{
  "hop_length": 160,
  "win_length": 400,
  "mask_prob": 0.05,
  "norm": "batchnorm",
  "hidden_act": "relu",
  "kernel_size": 5,
  "widths": [128, 128, 128],
  "bidirectional": true,
  "orthogonalizer": "newton_schulz_5",
  "epochs": 3.1,
  "lr_schedule": "step",
  "adamw_weight_decay_other_params": 0
}
Rows from block 3 of a small self-supervised audio encoder (BEST-RQ), named by matrix and row number. Each number is 128 + 32 x the weight over its row's rms, rounded and kept within 0 to 255. All counts start at 0. Numbers have three digits each. After the name is the row's rms in percent of the matrix's.
After each channel's rows are labels from the 100 clips, of 14976, where the channel reaches its highest value: "strongest on" is what is common among them. Only what is clearly more common there than usual is listed. The data: notes from a synthesiser with random patches. In brackets: how many of the 100.
# conv: width-5 conv, stride 2 (model.blocks.3.conv.weight, 128x128x5, each kernel summed), inputs 0-127

conv.33 109:137157105122164148101230182143194119185192175124081159205126197144174129153107109141131136148177100113060134131117103159204117118088122119108132119130120144090115161132131125102117098106166141087125153114171138112148154074152144081160130148112131133129117103191125109114147154103127104120088152154116171138104124131116157056142124086140134141156147115081139133162159102067116106229147
strongest on: pitch class: F (42); triangle (41); pitch class: D# (41); square (38)

conv.113 097:134121081145161092145103152113136154171123180106129149177075127096150151154179146124113127110136132093130132047183146093152044196177131151103130109141136113139129104170178096140178093126110173137118106163147086145137093090095130136156103165077135158067130086093152107159077113133113148123128182122147169118163154142160153174093168114153133154114148102089192186106196107104171102190109
strongest on: square (32); pitch class: D# (29); pitch class: G# (26)

conv.94 091:166103111130200120166160181072077169129056095168130112135113172129147126088146121190139100093152148114098115130133149122195164116092155141109112161127118081124119116184198121127131133107152133109137089214143090105158107115064139143193119154110116131123087122142145089092156117149131176138141168177139158134097141130117092177101090170160086189127110166196125181108105112154175131167104
strongest on: drive (56); gate (55); pitch class: B (39)

conv.46 096:116118139140117099214167123118139109146091135122213098121159049074163082116064151088115118116093170079122211157106138144117122207111103177109118155115091130176180130161122052087150099136110101116131125176119124141121105088092152057100126128099115147098213143105116110110123137069129117096132073127113148095157140133117133123105139120128182108096123121120161107166124112132072161151126
strongest on: square (41); pitch class: B (38); pitch class: A# (25)

conv.98 101:141171125113128117144106171147095106176199119108103094207131191082105087164192109086129091141099141093158119080138103132110150140131096104072158156167121127162070103139187151126117120096098143160188126199067072102179059116157134064155133137132140116134095170091105127144116172116084164144145131138130180172102103071116109115101115149120132133114134110172141151176160145094152173141125
strongest on: pitch class: B (57); triangle (46); square (38); pitch class: G# (35)

conv.105 101:157137180115111092130092079144112175175041175169154099106154099149142146127107213218118160097129105090085162075158109142157120108145178117157104153114131153157190133067196119121187118079147170134114099103181092113192154124125166188136106130119088142150138114151169127100160132151116110122157111147087149186146109145131169115111115163147151138121119124122135097146191141122180136117137
strongest on: square (41); pitch class: D (35)

conv.59 101:128189074112111197156146139090148151076069147113119130186085109173140150186098138077193171167112159101160089092112124083160181135134193116176132132127119159132102117101129141097183129134117159160152169151120105110116073157077129133097134150108063120143175100174152073180127090129167098120183141131162109116120117160136093167099183145178129153192112150172141123106118134090141139158119
strongest on: square (33); pitch class: D# (27)

conv.38 106:145141112117161165121148123100129066074165111205198117096065134140138167141142086189113093124166097153144155078157114178126128128111079101181095129129193152108162136151142090110124149134176093072158099146154155168114152155156135118099127095115174103102111133144119162127131073143084143141128135106188110155112101074191164177201077165100124136172118160135110088156085114116153134086083
strongest on: inharmonic FM (32); harmonic FM (32)

conv.29 106:075175106157202115119176115172107113084111177170146165170154112041141124112123105185129080134143114125110085147075120174102089124092170155200168171150157100105114113108155097142151188173125133048101097153144084144120119151170169130151148110128172146150113132154182142133120113098158146113160131143149185183118134151156112180146132127086119079164095162137141116182121112098132111188135
strongest on: inharmonic FM (35); pitch class: F# (25); pitch class: F (25)

conv.4 098:140101145099060060119111083146134140147098118153063103147103156060170138089144097135121136151139122094183162119096089142098183180108098164134049145143122203160154114145143093081132127170162147147122134134083140116087136129134107186078091141132160111078169115119131098097125073091080132184110133131121103072102119099145133107121103084173133134136083116095112080131158156089123081199084
strongest on: pitch class: A (69)

conv.22 107:082104152110199175147113158166132116076112194174111095171111137117107100151143220166099140149095090167142102118177166132151177094184151112163103183117144089118174117091140105143090133079087081113089115186112115167143083116091141126122118091126146150120113160095123187196154140111148098109100130153087095177119103114108147163152137142089126090118076097070124126122121110054147110137099
strongest on: pitch class: B (44); detuned saws (26)

conv.18 094:142141172093130061159138160123161122087107120088100081113172151141128147168117094160181118172114166146131164140145124097142116130195108179153188082144140114140096145116092155156122133122135114142095158194191192222113116132105112166113177198137116108124084113094152114172106143152110133098107116138105091075154179143183133151086194102199131159171137133141160109124170162146147124110162
strongest on: gate (54)

conv.107 094:130150138110111163146160089104105083113094083160099119150096114138104143105080105155118146083101106124090154098092115083129167128086153086055121144180149144118108116116090137140084156109111130155086168195111092150084154097088117070092123119050095124095110167130101053117157141133160100140115131186090147104160034122130152152133138114146099105172173176138088139219149175115157115124143
strongest on: inharmonic FM (44)

conv.76 103:124113095151158164122106093100165139159156127110134106136113165088092129187050161074122148136187122147176108131195165073110150149140185127136124161167170182088147132184102139157194146180118094234136131129162130066167139094105113104120116152188121153132154158115087114138118166138150095149126108159115130177195130151132124077145120132132160109154152149168120189175119143137111157090114
strongest on: square (42)

conv.123 089:162093076121128183099059101138151075075136200088107140149087190093108052081140186124129121128154180074209142133167105114097171098114092164146082167130119105161190099091141077144117092150141143132161090125137168139163119138125146116094103158097104153124079110103086139139160130131103125084159103148113116077143150106113092122153127143140137101091163135100131144091195093082130150097155
strongest on: high-pass (51); pitch class: F (43)

conv.14 105:147132133100137176147092111147102129098141084079163166071064091120100162162100134057102097094151125131102097115093120145155151105167126095059141169086129157151136149123135123120113088117142138189115122106060071119133154128119110074123179153115139115180083106144136116158114093132124184101118078142143156124132094069116142103088162083186149179188178101165189113148181080147106118129188
strongest on: pitch class: G# (35)

conv.49 085:118126109181121069229114080143083123122049102191180122116130129118174131081156104115139146080134173118092137099171094187149145138093143142172180158136118107132078151201123127140057105114107078139131150101121128149167140103123123159049175092140122155119164062140105052084079124110148107100143151075125095131109149106121097105115093108159086160137121133099133115131123134128150135105120
strongest on: notch (48); detuned saws (26); pitch class: B (26)

conv.40 100:086103137149087068128109111094099163085183118157130086105064134133141096171131129145169111106148157106205113119125116123077125078112115092115120104090123101152103168158111128114174149136096145136185128101135183166092217118085100129130159158105181078097166166086102129106084069101125093189156087123079160100118115106147115077127106116189107172090149095126113095144114126104135182148181
strongest on: pitch class: A (54); detuned saws (29)

conv.6 100:083103154128131116098113122077072148110122155120056120161212110117097100091121136176116113103130171164109103094156148122136161159089066130191116113084145139172099144135108099067064098154123103125127113117095102149124102107198113134064133093123153112116120112078101076100109088158078082146174138140128071139113089139099101148126069098107176102093112136146171179109091079085145085118082
strongest on: drive (52); pluck (51)

conv.85 103:079131136129174114119116106134104114105106124129144170219144159125135164118088124180139137140104105097178123175125140090152136146156100099177143149138156101098197137129127106198186121105140097063105120054126239158183127141072154161139145135180178153119135147097172050133120100116167133117143112088153190150139125094147098119153122105095172085097118132086115120184151149108131122126134
strongest on: pitch class: B (36)

conv.100 097:131078107205149150142132151128096110095116159135091109105133156121133136112110180095134127176145142182107131104188125087141065108154158157120159106119086110093117106082132091119194156128095103110068108105146094099149141145129097064125147120139100096123173089076133106086180177082127096135110132104075111143130069054114111157185145202172161105092149076116130121141125089113149113047093
strongest on: high-pass (55); filter closing (45); pitch class: A# (32)

conv.65 105:110170190059115112042139153067165160088102134120128101075115117128147102167129127175151133090211064107130115104158108104146120094152148136105200052123116109115121087100145134145087122124129135125120082142104089118117161061111078101154123169108131188139133166119139176100110121142077085152120144142076094128187152180132154094085167127099125124139071103147135109077134073125129127139094
strongest on: drive (60); gate (57)

conv.64 104:167206081127151097143140121105151130118107122108105140149146056140115133115185155152130156046133113087138122154102126116135213153091182107130091164123080086118136158159150132177120097152133129133103080209115124058149110086134160088169129151116132145129109147129142058173205164170179128081122171140117113088137094094134130129126165177171129111165157157091125206152115138143122112119112
strongest on: pitch class: B (62); square (33)

conv.56 089:175151125109119141095128130082151129145123159147100122127084117132115100175121143138088124156147086214133115117121115088168111157092113196158160075122154137126095171107160081075121170149133130121155108079091144054132219159110132155111160151117082162171137052086115075162136183140157176161122101079109136144156138139155193138154136160139162169150105140063111111144183100099158135150087
strongest on: gate (59); pitch class: G# (28)

conv.16 091:157194140163090184149145129075100084089133098118104124128187137170182106106130195174124218167155105119124152098150110128141117130076158133161083110100155117142126144194203159124120169172152138044129149149174131084100151141151127097118183109152080133121133140143143168146089170112176194165139137168165160148111105135143131132182096148125108169101149181169119179132118113129115122121122
strongest on: drive (83); gate (62)

conv.48 091:057150169106170082117135096140178177108091161138100139141097130080145108132138119107106128079216099163107114091133155064166085095157171081162156085160097195120107148083153160158153109079129111179138107175108112137100150132175116118107140110054125096182149148112111150128158119201116130128133087138111083157164109097179157099150125165087073127135125107162142155107085111144136126070110
strongest on: pitch class: B (77); square (33)

conv.26 097:126091079153075132141131089156051120088089081181085126090069091074105104070089122126099115077125127144155093146118146155207099148142099061092170116118109142125104127128138092169136122063079109114146192142140146152073126107111088106093119182114139121103174121187136116135112155148099129129107128127127175128088145109120102149160104090068126084100117152080120111190091141168105144097077
strongest on: notch (55); pitch class: A# (35); detuned saws (31)

conv.83 099:142122063117114159167189128122128115074099093145069141137080113141152132112160165181094144134161139137139063113176033072134126154077059156189094147148121137087103129185076152141104130127119201171122117129171142121152092141110160187127139114157134125174084080184142111146099140115129149105069157108102121087079129118078144116146127098149166136151127176109169119167118121089112127087116
strongest on: pitch class: G# (42)

conv.117 093:119153142116116098098150141139146130060103114179147124100123187080160182143170125169106091078169104162108159114112164189159111111139111118117157162109122111165160134167142180139113130113135099172120157157172147160111150074130138111107180181163160153152105150106148125158173122215147092095207170094119151073118098125150149142206138127159130169181136129123160159181132039099105122121141
strongest on: drive (73); gate (66)

conv.60 092:091155081158142130142124080168120159093087153161096071125072106084143160157123135194133111131165214103122157171154110124085147170083133120126094131171107129110051129156083127112065096107064160099133144140130108094168128151135131106150145130117101127122142095106140083201119120144078208124125165086087154160133153085125181111067135115182166080124117186117122097097117141108130090112134
strongest on: pitch class: G# (35)

conv.104 106:138168108139150138116108143197158148083154151167088104147071132117168165106110156182143175081127076123069106126138101108164140141113170121198143090098024104153157116119106168105143140156178150087168131105196147127122088111056125151085100150122144193150144138104099087150100098157054153084147096150112120137125155065089121126123166103070101129115121140131086104158103126118121133092133
strongest on: gate (54); bass register (47)

conv.70 103:117090120124146125115147134144174178157211110123126115063165130116082084180117125178096159191130108210111116110153101084149125169159114119050159093119149132142125169122157177141180126166128141180139186163121138171126156130182095172100118139122098126155107114097113191123112124110158089101166092152170074136157114114132161099159145115095119187149141111079194093114171100122116083120165
strongest on: pitch class: G# (38); harmonic FM (26)

conv.25 104:141163147142140114084152114125207161126225176111131175105095181166138150145131163170121106108094126127095139115192144114137130118127095082124144199132113177137111120079200183134100102083148112141062113109124156117092100190105133099074167157157119118124086126113138169127119168142121161087147150089138140152210100130124122121181147152096146116134118136083124180082142111139137148148211
strongest on: square (29); pitch class: B (25)

conv.1 110:164093094136105148086103127135136083135131143096139156176119131171074162112104195056116164083140111181124113133086105127089176152121106110183109171079169094183111040145118123103147126110177109137124053174148112119107169093140098153150090075133145091113087105167166113144123096111147141131131131085181162087141138114178120148177059112101175093164144160107150166166093095145140137123101
strongest on: pitch class: A (57)

conv.34 100:078157196112155092133156109145196126154195212163123098169084071090123147124204196107134135087202133175151116132171121110121101120106153164128096103140158191145153114088121147110134114169109132203087094113115148079124182084168163113160129122106101175155139128066179130151131120141181144158156088127128135136104103154148164104146088123112128119169149150095108129108120129117118096152163
strongest on: pitch class: B (53); pitch class: G# (28); square (27)

conv.80 105:123116092148141120134161071135200134117137100066128162109123072125129133136154197132122131096201159148095073184174076088199096148141055167164088157164075159133109157123136123110122121164082143118112092090092066145127112077096137119102070105113077120107087114065126093076111097148119116093157146111088126051138116119103138107099123144153164128115187112089093127109111126108116121153129
strongest on: pitch class: G# (68)

conv.121 105:151176118164148151142105148171107162110178122123155135085129112089097125097166157218147112125122132157110098134162139079131084110098139151138135156102169118123084139116157121151102148188104128130219077130185088109140170182155127163132182181092139167109113130094146102176122118122182093173183151090139146141086142182125135161112134182118096130183124164174130106126224142093160156135161
strongest on: square (32); pitch class: G (29); inharmonic FM (28)

conv.122 111:147117123079165108085116112122126160107151068086086166165163134112150162143099136129125128152099164134126074133138099114111106186096136045111117156114182123140110143087093106131115124171148148132094115139154176145183138097155143140153081120129119110108103175117123137143147164105090117125045119187214128204094166085117102142120125247124125097107178101112142136123115115112206107108157
strongest on: pitch class: B (63); square (34)